From a checkpoint of a small CTC image transcriber.
Training: soap at rate 0.0016, 5200 steps, batches of 256.
Data: 295000 training examples, 4.5 epochs.
Rows from block 6 of a small CTC image transcriber, named by matrix and row number. Rows with one number belong to one neuron. Each number is 500 + 40 x the weight over its row's rms, rounded and kept within 0 to 999. All counts start at 0. Numbers have three digits each.
After each neuron's rows are labels from the 100 images, of 14848, where the neuron reaches its highest value: "strongest on" is what is common among them. Only what is clearly more common there than usual is listed. The data: numbers of one to four digits printed on busy colour backdrops.
# fc1: MLP up (model.blocks.6.mlp.fc1.weight, 1920x320), inputs 160-239
# fc2: MLP down (model.blocks.6.mlp.fc2.weight, 320x1920, transposed), outputs 160-239

fc1.47:477562567459555515467516548519514522556484516480471505568470520518534488467560540468553499518420492533566518549452532486473489490527480534553456456485505585552466471516520501522498532477598445444496481542455454490494501458421517544411478535
fc2.47:461492534483481542471488556484478499499477459513524528463545501494520527504588534489436481451500575435557474489491480460517495464478533525430511551553508544540510497513533549375582519508525534510491496470505428503556476510514480428552514541
strongest on: length: four; the digit 4; the digit 0; last digit: 4

fc1.126:450499501527525529540506539521528468539544476527491486554569550507519513522482522459494473512517572488503522450499487419470490489537479563518491489490480522445512454515470413441492482486515428492470545534537475579473542428411491483457526512
fc2.126:552532522446492536525487557464480508482464447426463444468517541512422533467506535532489478520546543446486487433500459506568396517473491497490493543507500547469538475532559554481560595530440504446485528543570448537499428512484510450559544446
strongest on: the digit 1; last digit: 1; length: three

fc1.240:465477545547510445484501476508500543481556466497483534424552532557550509534463492491465472503455513567514499542571528565521526508443486439503518484459509427463522493495467467557456532454442507463418524533473503466493559514511595490579540557
fc2.240:459499457467504500495582516513467472462555545498470569464473478546499510505584435432478432538374527508405562473499481549509479543490575544451526424506508491551521456494501557496515546521469533484497510492524479484507469549507551469492549511
strongest on: the digit 7; first digit: 4; first digit: 7

fc1.706:454437509543448503529513392494410561540588419495541553529526537428503506442560541479522458450464460490443493480503566527478480523519521490532519487542501459516410560480476493558476526521484428471467534530490476477513492491620531437534535482
fc2.706:530438450464494470523478530518513559461441481443456444489431484441520506448514521484517489442438479503496501517442514488512454431537481465516494490555475501520522442451468473545497508562508468460427440533486500514529480491452489475466510516
strongest on: the digit 1; last digit: 1; first digit: 1; first digit: 0

fc1.409:536575484505479448465510504486524496472512460612454462514530473563421545536577494480555525514451444488532509495527467491542487491489427503560563534491545529525499512473508476510541503460563487519502508463569483540434546516511521480397470462
fc2.409:497494453461501496523515508533458484538498500463528490475515478498517441412490534529519466525520416529527392514487496517531519482508515515565529570501445540468489455520534441498470480503452417482485474449560581553489552529472489522473474570
strongest on: the digit 0; first digit: 0

fc1.197:431481527476483478442467464537506522499508443447499467401470492489507498506427538498551505516396452542484516510479490494546545480492537476512483525520561475475560475507460509532505458489410452514455458534458509469555461520461519544549443567
fc2.197:460459404470489463448551594481537550471461508499477545499493526433466535467452476483574515514528506535464580469393447544462477483527481502441545472485555570598529469493563546472520500486549596537554528489520567472428442462425522457443619553
strongest on: length: two; the digit 5; last digit: 9; first digit: 5

fc1.392:505510488513575526520520554495465514435487496508434519553490544492421538576405557455589458478470527488498438560542539415567549504482482523523555488517514476465565473490447488505508449496510559532460476509544551507536543557481509439469530471
fc2.392:480477442447457464440526457504448556507499468499526425399491465511462494535460527529496476559511448509532488496555466540481476412527495597461474498418384449494494421475538501511474455489445455474517450482519518493480489514517532541581522507
strongest on: first digit: 3

fc1.656:419520465518514496384546441573506506464498530508459499549436509508514498467433511417464516530478475486415499435515467463524548480549420529469508427436477495529409558502503572495468481488501526529459472533424536536514537453506424474482480435
fc2.656:511556476452490457473455435460544523453549547505534400468484476468524443491474522498471482479532451502485442520459434535526556510532480502521518422498456543460412490479476438548501467463368559460507468472416490477577509579500508489438490511
strongest on: the digit 0; the digit 6; first digit: 0; last digit: 0

fc1.606:473500428461487495529553571470520455535526498428425524487519526510518515482532466507463543451538446450511551505520490640454436488534484499476510537441601539543443553456473562461474494502551493497429512638468457433502483475513527496507496525
fc2.606:560490527497528513527509578449517538550383517520478565448487525513520544482450470512503458580469523449611487486454518440536544449461499521552471467614448510529478487505532533483502567546554519506461462505517471514478492464476464485483461491
strongest on: the digit 6; length: four

fc1.69:465511450484462517468475475448531468447555485523498514493505557462480425464527482465518529446509440458550550577488483446482485520515573446459558526529522529494540541561461522564470466523549513493471526510475484490430478458536433486521561576
fc2.69:485408463439499520534487450543508484509477496490539443475463582486544535483478477517473514511433467465528479466550540448516500451475506523472489488503419488547422478458490498546414476446473441524441524587513482524577445509483560498497511479
strongest on: the digit 8; length: four; last digit: 8

fc1.349:427504494463481481475494473438609520524441509491511514486523436520534509470533526487561518434584490481453500467474400446522580550500525402503442511520477449495465463523483548521461495410488548544422504524582539578532485521473464520527486579
fc2.349:480495494485526484616448519540516540506543545447482477488402557509537424511472487532438505476445521474604449489503459535474470420450480512504542487484525491470435591539506522541533460461385565514528521531482444465455496477488529436519498531
strongest on: last digit: 3; first digit: 2

fc1.255:491441558540513546498441478530525512470544409524544454500485549515490539522461468500527442539433554441453562417540627501559507546516516422544506521449502508494529488467531507543492506529548525572514442568485487430473497491504525507501529485
fc2.255:488517511501520460485477556507459500488447557554514562547540555498510453509451475463466471543517477450461598501455488458470504466560483496464511454525436526556460422527567475475535487548504494492507513467567472475498486489524503517517420527
strongest on: the digit 5; first digit: 5; first digit: 3

fc1.95:394506471523531550472476514510504428543483443501458436434476457539487514535484443427520558537546433478448470452426478445483494475486558509483541495530523494509544475518542445477546537521487519445531531550511465477526528499466482500386497482
fc2.95:478510496434473552442486485515537524518476510500449414437511553512463497503512538532510493501544576489506476383538438469571520504494525518493504565484473504503541467467569531555536480551445498503480516487521451541562444520536494556519457489
strongest on: length: one; first digit: 0; last digit: 0

fc1.150:535455428450433537484490586519485498485496584541511486527453405472545488489567482542538562480484476488595438456484488496482476550529460476560513440461538472410509453488456501478492516492500453568547570498548536569530440533542478507497476482
fc2.150:496526445481562525552523490533502517438468513516505520497546488485544474495520466534463603520455527536495496488520447499439534474459493520496509519554477502521500579519475569515454506476549557493496412537517476502519505525502471486501477519
strongest on: the digit 3; first digit: 3

fc1.345:519444547551406478508486489498460495593460516504535568502458525448495488564517493573500453556497520483564522500501546487522519522472528473629502564508496539450494510576520599546508536529433440540461519533488482514525464489562470490546495515
fc2.345:451486453522538538404481511483529496512520531513535594520420571471551507548412492484490519522520464518509482552420536423481542510490466503456537498500518603578468473501475487436580477542561484501541520488554541515491484483503499540473447510
strongest on: the digit 0; last digit: 0

fc1.746:498539454556520474533511529444498494467519477515554502524548538496475452475557469505486459472466485442550560557458504572520443513540554427537425561547512515531527507484490560499504587503529534545526498467465569493549463480483465497498426583
fc2.746:534501487490521440533437510485441482502484503452558477457460571496472558497505500505468493487399490470479492507483488484538453470516485478431536535492441473547469491472529478514535537495484501491407493514483543515575474490503523499514565454
strongest on: the digit 7; first digit: 7

fc1.576:503549532440494535456544497489487520570454494434467472580469461487481516485445521549450441533529504486487520531447544549506487513526560578496515471478534525573506525492474511501536512546531510476456425500374437473465516509501478528474508521
fc2.576:509491466539568474516464553453485542561543455498516490474500554467510554517518496442443478500494501456582495498512491443438509530525528529421434497559490501525547486506553509454502554592545504506465474478485454499474560481536440435539537467
strongest on: the digit 4; length: four; last digit: 4

fc1.647:511543495524510500480471459535482532563442406483524495459494500486473487488463504537487516530508526508471506473465492558466479543497519438486501426530529469622542480491436518467444467491536544519490550461431463580442557512414531474534595511
fc2.647:454561440513506483518496525559504511459572514484553454444490500479487584510560496495502448465503496500551504514524534468445487477560520439465498589519511454554480506454496541526510529496440511468471444523471498554460488495460501536598546501
strongest on: the digit 4; last digit: 4; length: two

fc1.598:528496510501490455481499502371485453585568492445465515499482467484435378530523506515480525442525549433563539470470490495495545489585509518490424499510521579518596559556466482517536515460537495445510504529480511528548558537563447506443430611
fc2.598:501475460407494486509474489483464524537454519460480578486498529474476485462442448535471484594520438413503468545465449393494475497596463477459530534432483536506478459490564463421501515526497467475511493482547537497543560453455425505520560523
strongest on: length: three; the digit 6; the digit 8; last digit: 6

fc1.446:526489483499490545431519551396544591450490498480525511409424506491466535551471528492502461565450514475480489512447515439520420502572553519561536440444467428463547514446432478496458532541504518458472503490455544492478540566438506503480512523
fc2.446:506521461523507466493451581575542489463462501489525554433478486481506496492427494510495453517502498480546595497521465493533464573530478504493501521461420465540561459497494504482497563498479434599405472506464543498554479442506511437590520481
strongest on: the digit 4; length: four

fc1.24:563491540504513477461463519548504494454473541456478555497540483501451491426475512507509440557459494514525496455504554506556551519548484491525471527493482551489478487484452475502433562500526481502393431505476459494536505467561490483504496472
fc2.24:510464526409485501507524529499470445433439500473377546562513500510534409451544461450458477521446466491443444510502485488497596468487516506567514518556533503556476485454530464474516441502498491539504520516520484470452472495470443496553522545
strongest on: the digit 8

fc1.329:524447530520544532465470521465500460481507464426514506563442502480451523495473508398481566534416473482485548473468470468554544557564521467506511516517475561452519513482478506519441496506523458507476518533494536453470474428530575504550491589
fc2.329:478472416553526540506454509508487503559536501449518575537486533422521483511466436481506499540568417499488533489525489474446587590482496519446482506486571497489518501547553534418516479568551539500528497476520527491568539485519474495471501468
strongest on: length: three; the digit 0; last digit: 0

fc1.420:544475478474469504439470471505488470534506567546432598480541553480414498510496500512489497499464545530591557491486478467498489516517485468465484492528458510519386535578501474447510467491489457501481508555469464503510488500458560557473483563
fc2.420:579475473500483523505489462450485451445508464452525524507465525469469530556459497519441545554505520448521473514447493411580528534507456466429488513513509568576491521471556496441531487566493470476516488478557531539522534512477438579510528491
strongest on: the digit 7; the digit 2; last digit: 7

fc1.638:564539554524539427539456531572464557504546553514495502518525453492505504540597460396487559467515533384490538548489504525526498504540577527497522504532470493474492527567434486517544491521461496554475526550608526547542461505575489503447562495
fc2.638:549603500513475545478554455464489480528507474440550519449530538489570387537541501524512511542487495462475435536497472477499517413478572452490522442480458573536564583439473463516503454498520493492536497515501520495559489529502564535470438552
strongest on: the digit 0; last digit: 0; first digit: 0; first digit: 1

fc1.415:502434595564509503512508493549546584550500548472532461514453466532490430477518474506538383539520491431504533434449571471543508549593529457516496521540521480496425458534450520544369536567494438531487506476453551537485511519522469543465463551
fc2.415:459547488385448495468537490473477515504485483396500552538495495531478478474499488388519524480448451513447482473604442482520488516530511505515526542484527434539432537495528513445540487494522515532457467504473565494458526456488440454517473488
strongest on: the digit 1; length: four

fc1.515:524509530495486499475506529471446476568531538451478516508506474483511506526553447461494479557459508446518605455469501523507512550524531423541470491506497529480536528475580468500452515448565523484465505541513503479531536608503475606484519531
fc2.515:521538513466566536417475457472474501470446459482495566568431498513561485535494442471460477509518455454536464515549493445525510512535455536418574496565475539595453490504584513417561506568516482487507515485498486550498518540539470515481454458
strongest on: the digit 0; length: four

fc1.444:516412471480549451478485490589466509407400497560503533542522486454507522530519482524473535454590485460544504488496491548488469468517479547603552566517469503522478468556562502458429438543521443431459470485495464461547451385517456495490536501
fc2.444:460430529475464490531499383496495491450529497458545519467467530449528552512568500507479512501414542529496527495538549514451505451480500501558485468515489396504503454520533406541484489499500536499451467530536501541511445538571538443455490426
strongest on: the digit 3; last digit: 3; first digit: 0

fc1.725:446492495500435443519491515415522455480499442452468545552471494551481536495514463534513528520460503516447430502529547543516536518481467509529437469503526476482518488482451465534468523426468575428480563476503530474490483539536550462560465478
fc2.725:496498434464554557518519580545524500554425502453523533512474457535505439529451461521552467531503428556468547515502525462516506481477492468488496523498478492431477460480489507516491513564486506483438509438522536548492485469527381508555436434
strongest on: the digit 9; length: three

fc1.575:465571435555514508557525418492510481462584453474473483540479457504512481425508503423557477556483511438481524442532521482499465441541564518476481486490485489471488552450514528552489526516605503451508560558523502563555521531462467469381473483
fc2.575:586576528408540549484505490496514543544560525485481446545529446546491504465516482521496472422522506481532465437557457499499467462459526485583475508523481525494495448497552496576509543454415454494484525526583441526525482524536543515521499509
strongest on: the digit 1; length: four

fc1.305:519479491484508489476445552560480512484537471460552499522483532478553533483443523397495453427472487515449492528545534460419433470490506520528478451485551493474544477482484478493503515502563592483534459534547511432582487502463509482548478566
fc2.305:529443435418484472411585517508485540468501517502520564503511496521447542521561516459547490551470421510451527433438445537510464408543578580528517506533444531504476481484511537500436542500498478561494541490521472445482471460468532495480484525
strongest on: the digit 5; first digit: 5

fc1.167:579425526453524496503454497591512539445450459438501493506449533467440490468570504456431506524468525499421561495520551555523540571505509511565568593508524498498461477464475518503492519476504409491517421549464525484508427478499476409501489497
fc2.167:430515481537516541508534570508492541508517519534523555551471464399537555536458458514455471525462511553465556478474500482440567452545513575440519483508558538482452473501587477479477518488494550470483461438577525485514435457467514448468496478
strongest on: the digit 5; last digit: 5; first digit: 5

fc1.155:460520506460435458511523494413472447521546556392525449443493528517512456482505526535490462505515594487532507460527503550572519547521497473509479460515489529495578452496494466506549453510490480476516531442490496483506522485563486452586494594
fc2.155:496493437507535486570484482449452477598563516457462473525473535556483520498528450455439498588490441522466572516549495440459517512493503465505527590443541502464496503505466488479449575490467515465509473480596553461544577499448406509508542393
strongest on: the digit 6; length: two; last digit: 6; first digit: 6

fc1.641:474484470459558505537504483551497546508492442531503505520447455501559593553473538452459459466422514470476463538475524477467438476551499513476475504486492525516508544490498509453485524487550507431527459608504535464545499501524512500570456512
fc2.641:513487490439502478432517443498528516515543504543500557508545523523530484522538573507503511486475485489441587433455478553476501503522505516528460487518467526549500512431503516524458558495497519580570539471554550457505441494470553467427489451
strongest on: the digit 5; last digit: 1

fc1.378:468504477481575512565502533524421477462505536461489469443461513499467462584557584573480461463487485507490549548555543463498509481503493455505508475470502493430490518475510508528470550412452538527426475507451504460500529507583564497583504507
fc2.378:484568461547491548441570491491534568494507558450522559507539439554486444513475466456446449536505514554431584504435448584509519556518501528467460474518448523539470490494459567512533505527490544526490506513506529461537431475568553483515543481
strongest on: the digit 4; last digit: 4; first digit: 4; length: one

fc1.479:576508584492632521519457438530443501471504496493482472486490567504495483484494531462483486501468439460495579581542553435441517525547500480504540533552456503485509515509500500566479468469521409573502455542466451440432521463605488459540479444
fc2.479:455424518441468550431581550502501593518446471493491501516480455503496547493533467495522441541575482470458509519403501551441536488526488506510440466527529488529455444496552453512484460506489548541498498501481491462553502485548507412433539566
strongest on: length: four; the digit 5; the digit 9

fc1.582:524571434488581482554500488506554471522513527578518503523475509472522511407535535455577552467469458505480496443485536450512454537507490509509460479521440478466535577582557503521498471554493512527552549584439437553440532514459425535566468537
fc2.582:543519536457564515420466473540454515477505525507569465473474539497505519511516572499465502477409494531570446495560476475432431520473531501556554465480434562471491493488475458539447487430479540507521541511493510555555462530562551463587469464
strongest on: the digit 1; length: four

fc1.431:515516486513455535517565428499527568529468506522484531464482565458449507461551506482479468556556466531582527475536520484482529493453481537538481475515444494527446419472417447499572513539483440526525492577451526518513485473475465498508555466
fc2.431:494441473488460529522451553461475482451530484491546511509545504498497532539501554535522502440528504481458451450410519443501455478548484472498505524544491501505551541517515487435473490475500487435501490485564486535484507525556466498523531487
strongest on: the digit 9; length: four; the digit 3; last digit: 9

fc1.254:568510534467476515446494541469481500427485540560469591450562516469509527536460469449472531446534465470522446466530478482479463565524554512547551442450517427524449453491512481440489481433514467520563499552512470497498439520459486486481493463
fc2.254:505520455503494516534542524461477499466487436488531535429550492521567603479542543541438525522430544482526506448484478500472525468470506477532488514567419532501453497442529418493493529455491529481483452440503431542520488530496447490496523521
strongest on: the digit 3; last digit: 3; length: three

fc1.8:613483534548566523481466488488474493488479462479521528480452517533530503457525469491456518511456468458494520455459451502441532487478491509511502468415485532484490491541484451437548489451438457463440507568549409553555478550543407502579471489
fc2.8:529500470467531499452498527476516548504447460513534578427488507470478491413432538452541468552516521445483467547418438480462487475535439473533510435484582572491474483459521422438464526536499548464588543526590480486525499505467495566429536504
strongest on: the digit 6; length: four; last digit: 9

fc1.745:522531572464524535529474527481523525487566510483555466537523489434554512598457463476481500524451544488467564539458447532522531449484440427391543538493487510500529508511425481548483488406497479503522459563523508552552483428574529457570515569
fc2.745:540473454488476534463506520543545543540543472482511605445514504494517450447513469421550481568495555486391483503450499467460539562475495513540459481475442597561566507482477552503449501602472440523556573506561527490534507494549498429483500553
strongest on: the digit 6; last digit: 6; last digit: 0

fc1.531:465466544430523460575526485517537512513517592539487518521520558487481442563497534483544491488545457522521519492516455589488532447530511564507481391501521488502537484590511485451460510500486540512496473520580451507556535501396483495481464505
fc2.531:540554441445527472460476506457461519490567543505557547480554478504475459467555491468459558511525518548397499537482495568505542491503551507444490424478457499510591482474451497503487538506551526519538474472548491489492485491462523548518549473
strongest on: length: three

fc1.100:482522428487539513480546520485423517523520468447486448481494478453441543419488501511469538523495579519462514491480496561437408508516497463505442479510503536544565516510493529459509490500460568500526469515493546517506476466474460458484536480
fc2.100:511477508515465438532510474487497570496538495469473522418512477517487559507541539529501486450515518478548467467426513434449418552515536461411467509479493491511556498462477503495467585480506449476460464538477488555492459502511443485601518457
strongest on: length: two; the digit 5; last digit: 5

fc1.156:443471499508443500478472460513524460509482499516571518472434526434552495559537506492577583499503536490492447485575410555523535477497455484479465524519497615512510417580477502518442462486587419506575515521507483490584432478501537436584552527
fc2.156:489472342472470539514508458530518524466521526478512536505522491465435542520485480448518494535497513498492523499468431511424498473515487490446501498464420537514571492505472524450419527463512517486617511591545521529498515486459483497520562455
strongest on: the digit 3; first digit: 3; length: three

fc1.661:533500460487461463581488393456510534486526429476465497481460496539501537476605515513496526514453463559520454491468566503494469471438508485469486417451482517435462477538500460510524505465438461496503528494476440557514457467578466510545486567
fc2.661:507451543503460554487524507542522517513486542460518594533510545527512441442452466497520484554524464581448451548385503482472537495521522517482506469496482536550508481479444492516458492590495584523560552492531533509498519483515422502472507433
strongest on: the digit 9; last digit: 9; length: two; first digit: 2

fc1.259:540493491541509593387441500511485451440476463493544499490521492509556482496502501498522471508451530497453522488455468528506457509577570479523476545462457484563507473572487468520484547440476580578514572498472496506496594414478468499504500599
fc2.259:524538476502568445504500466548539471517506551516508469476485525500486491507485497479438412415502542423549502504409444499481559496506497548551464460457421514509453493433601526486503532505460504486420466443478483553560487447514566411571502479
strongest on: length: two; first digit: 5; last digit: 8

fc1.563:533527406536483517471407524578524480575500551399522520489419518523546500468561459448462534510527580448544473496445443512456538557556515440505501408550548539446507501474500484452509508538499503490484430498488520516489599553448481549493483541
fc2.563:428478424490554467545482424470443549518522526542410482507510513561491446521494437495457508519513538537450538514527405508467504460505500559464484499400501469523506551446518511538465488505493591499564475462488499542514532515406481480540562524
strongest on: the digit 2; length: three; first digit: 2

fc1.477:517547441521533480542489472569566557516507449529454532506551479486474438480539472495503562401441498447501527416517517522517456558551495458501456393470548524484484578482553501501500516507585532523535511461540501561542565571459553505432485452
fc2.477:561526489418546511493481495495487454445517505484465491536495529467474437415476498542493495558597429467465452497603484510538486449564524538560489496492521489535490464531514490426543549479438539480529513543548503579508569518491516518442510535
strongest on: the digit 9; the digit 0; first digit: 0

fc1.308:534440472541476525415500504513506516487474551541497457544521524536475453497482417519488501433532422595505507538462493484472488467506537507513405515528571507544421537465453484530499489510518513511494498490464483499458507466575489531524537483
fc2.308:513448559530498536530504486505446496479490474533520562550529528550451540503446546556439460512498470453554524551507458485512495499450490449412544471541528454514457517488532525481454455460561571519487486468493474548588479485616525529544523558
strongest on: length: four; the digit 8; last digit: 8

fc1.491:469440392521580549505482541478486464497477465517513519526545478433467450499511507453500521439561522437485542573517445501557480496520541470462474436593516488467549544496505515514490428490545494488491551463517482481493507435538493510494502537
fc2.491:538460473459502496516451478490513425529527538511502520464490567453453563520506542481451535510461457480581475529474520502527420478512510565466541526561453528589416542489502589505512477502500421479486540501486509480475464420498534535524447457
strongest on: the digit 8; last digit: 8; length: three

fc1.501:460525521517482541507525579556476490538529502431551450511461450477528549577423441512508589506520434519502508515520511449548537511493502546474558437478552501483485510496487488520487483483504514473485445532482494475536547494524537505515501550
fc2.501:464554440492535442488462419479502542529549518548519492462503515480526440531503453470486487532415551567486553480431419444484614457450501509481478470485527526560492514451445598464527487492462564514558497502439497465542505562462522439419559498
strongest on: the digit 7; length: four; the digit 2

fc1.51:449485548487527486477562589502541561498526484506512589441493540513503488484525517524462473540520567550528483493489530524486477478488480568475525479506402510556463497432482509494535529502536511467522547581506550449508496496463481571485559545
fc2.51:510451517508515557443456511473518472454532506516537502503539508553464542550546519455522446473539549425597494411447549475546540520452517542469482542568462554580550520429497530460436571463477509551451459522556439554524520502558551509522470492
strongest on: the digit 4; last digit: 4; length: four

fc1.200:488485522477495447454473459544462508509533525514519539539533544471536514474486487575561413536491518516514510537464510516549483477518494508560547507497532517554481458497497549534499496463491420530553417456493550493572411473502500466426515503
fc2.200:471473445521478490489554545449499515465529514534483516464458559404509591517498512488416504493457536478503512474433478421465470459482463457450514550533459528531539476511517483480509522476517471449462469497541463564525512560461463479486542480
strongest on: last digit: 3

fc1.729:527482463510453504543495448475483507485544377422531513452451469474500541533466500448453508524508496576556417509504556476500538489477534586474566489503471494549438490567522588540554574511524565534470482478445460434507415553515457484535464506
fc2.729:522429497519494541449453521512545489516502543501552452499523530508498556516536475486422492476490467528539417531489532411479536459496548488558472529563516510536457507492523513454517455548542526506497532541504434530482501513545489471516484491
strongest on: the digit 9; first digit: 9

fc1.743:497568492491464505510489414500486498480470486470510460546449580443555459636510428541491498475489496558461466505532530531496457525435512461521507504501583489498410518489474482488545478503504457508517521541522506502499515495488474466593548543
fc2.743:476445546505471534488509559573471477579454479492519600528429550453530559478507483490484469553487467430566511509452503467418552456446526489487556475558451456506491474477534492541462516512490528458424458491473444556567503517548417494488437464
strongest on: the digit 7; last digit: 7

fc1.393:449491491503516523514555535510479458504484556454540539531509535465542551489488508531486475461511436501530467494488473490442519469494521480564519559430440421529455493442495548475507493452438558535496464536462536480524541528453528514524479549
fc2.393:501495484541502513524481548568510527483436497499516476435425508436483482507516517505441498476483576501566474472515458500442573441443508487478524523505457528473439532490510509585462521493455539462455429494457491505534431490503491469533447431
strongest on: the digit 2; length: four; first digit: 2; last digit: 2

fc1.205:519524585448460470544476504574510529520520485541490516522517482473492566533507430446497508535492508419506555529457495503592511489513469483455505494530487517461537526538504560440554522514509532498521556535524532521604504487469515535471530467
fc2.205:488516470409493497471509531428474500510541483461499568519515530474497377499545452437474519531501477436456478488527461470426492474503573478493499439442496576500629554480522537455535480478540465520488507549501549550540472545520496539506561540
strongest on: the digit 6; the digit 5; first digit: 5

fc1.310:571567501503493482478516565427506530511516502453517558531558511436525477447574475515554546516517518535463540521500593568544524528476557432491458549497455473468523463476507465534467482536495481469366500429474559500466560521515504505568552469
fc2.310:547495471512495519499496500528535506502463478430500582573501496499515450489534445513563434531460423487441449487520493438471537535494460550519479496571562528473417474448459561430565532550545536460464454491574491518464483536470440549497467458
strongest on: length: three; last digit: 8

fc1.711:462469591500493520533499518502453441511477545542528525572628501495477496452542406478528442536534501449571517520518515509477448456549536550512461535514505565517546495510468478474463487510549502516457424529510525478450577592431550552440533498
fc2.711:503564457473498512493467469466482467553488498498490467508469473531459520493535479468541545548563485443502434522477444450593509497490528438496530516469510549527469504525556485471572532487498428524429549478586474521442488531500522504505551588
strongest on: length: three; the digit 8; last digit: 9

fc1.138:472449411557559485487520468508519516523442518537523535571499522460504449488563494492437519495570502520469584557494540574516479520518510440476472519535512524442448563531521528528568494487478492486532569488495504458517510412513442382468520573
fc2.138:555503469430511499537489456528498525525526541510569521515488494466479559527521549525512552556456462463495492563551476503510467459510492478474498430519580521503514548557476498538549558470525497514502509478512531509524471465483573551495587500
strongest on: the digit 5; first digit: 5; last digit: 8

fc1.710:484514540522543499549561454490460524502568491508478497472498527444474530535545471508491483447559512489576509545530491441514545496526532412508480459565566595512498486485543435495542515521495520564485521479456497513487548517453467460566576592
fc2.710:505432542485479536495463480497484466524386487472536538590477499582474508491441482525538468498520425534519463555450483494487543455499532460466506429496571488552496530507519512461449499470552482559526507477584439499478485564579531523509546532
strongest on: length: four; the digit 1; the digit 9; last digit: 7

fc1.348:502550526515552479584481513480458427538475522422495528486463386504504529555559507526472515547511498480541523474454495513442573486462539541430505561405477594445490504551510516512513552510525504511437573590488455484604504558507495485495460478
fc2.348:550512500438545590445490551470527521463496535474490499494492510565457476548461429418471501507591515475533438481489492464436524464490479458492516440502565563529507521487571548476526522481530480484590523546497414523486480560544516523495494550
strongest on: length: one

fc1.371:448435481519474517485452540469505518367483586516574554556490427437585546549588492476505527500546483557533523536500501490516466482521496480497506566470487573535488456549531490542422473475507562464486474508516472528525413483512502499473544475
fc2.371:473558542443517501494477398472424464507534522466526523437521480539540505538509531487446481495528496517489487514515562500428523432412540496540526487505451491463469516494547536513448494461412531521469488495514447435527401592502555442462508433
strongest on: the digit 8; first digit: 8; the digit 9

fc1.228:524476510543540450556549573524524454488533500433516529537550456495460549472519506444514401554554529541481519523557510420499484539533460483500462495511455553505405452471528489477469582497504503492497557529402549520530527505448499454486469583
fc2.228:560507528486525554519538517480538486473448530429530421514504513525499476534528486498469433437504502449446445436539504468523434486498487514516512523518551503489465485570564510536469552517465493443563490434534418498495483540490492477550551509
strongest on: the digit 7; length: four; last digit: 7

fc1.622:541520458483493479418513575529503464511496525450573554518468441475520515512523544544492520510543451500493514493466522487481499473486501553489488556454500485462391463549501510532463528471503479526562532521557542424525549541426520534461552496
fc2.622:531495480474489550563478538532450543438462558532541457544514483433480500461533517518477518500495528471497512515522474555548495561525464557423532458537474516464454506483541511558454490471503504518525445447437445507487495518611556545525457444
strongest on: the digit 2; length: four; the digit 9; first digit: 5

fc1.358:529491535540529545478538548422479484434512496533484466600496495436474513533470514557474531483535534534490504492562484554553504495460505389484451520505532546545421506517483435491546522489489439457460511435448575486481523468478503474566586496
fc2.358:556466490518524539555497536527464493519440495467453566549561532480544446445495486541528492485515471486495518494529533453517457534449509499480515503528550545458492518487455503474468558485514504487537444523496492504464517499492504458458515453
strongest on: the digit 7; first digit: 7

fc1.671:553525519476523484481467399532459539592477561464507485531499556507565598514598537489438505579486474438460507479510484558474437465516528515517477483531503505503494473470510493502481529486506472496508490442522466545463490505439543502539522454
fc2.671:475521495456551543474476520506505523501572480501512504475458475489502504481517524506541505498563486499508510510477517540504454507499458462517525551532502521531585516450506528503541539473449497464484528517514540555489528555573491461521497537
strongest on: the digit 5; length: three; the digit 9; last digit: 9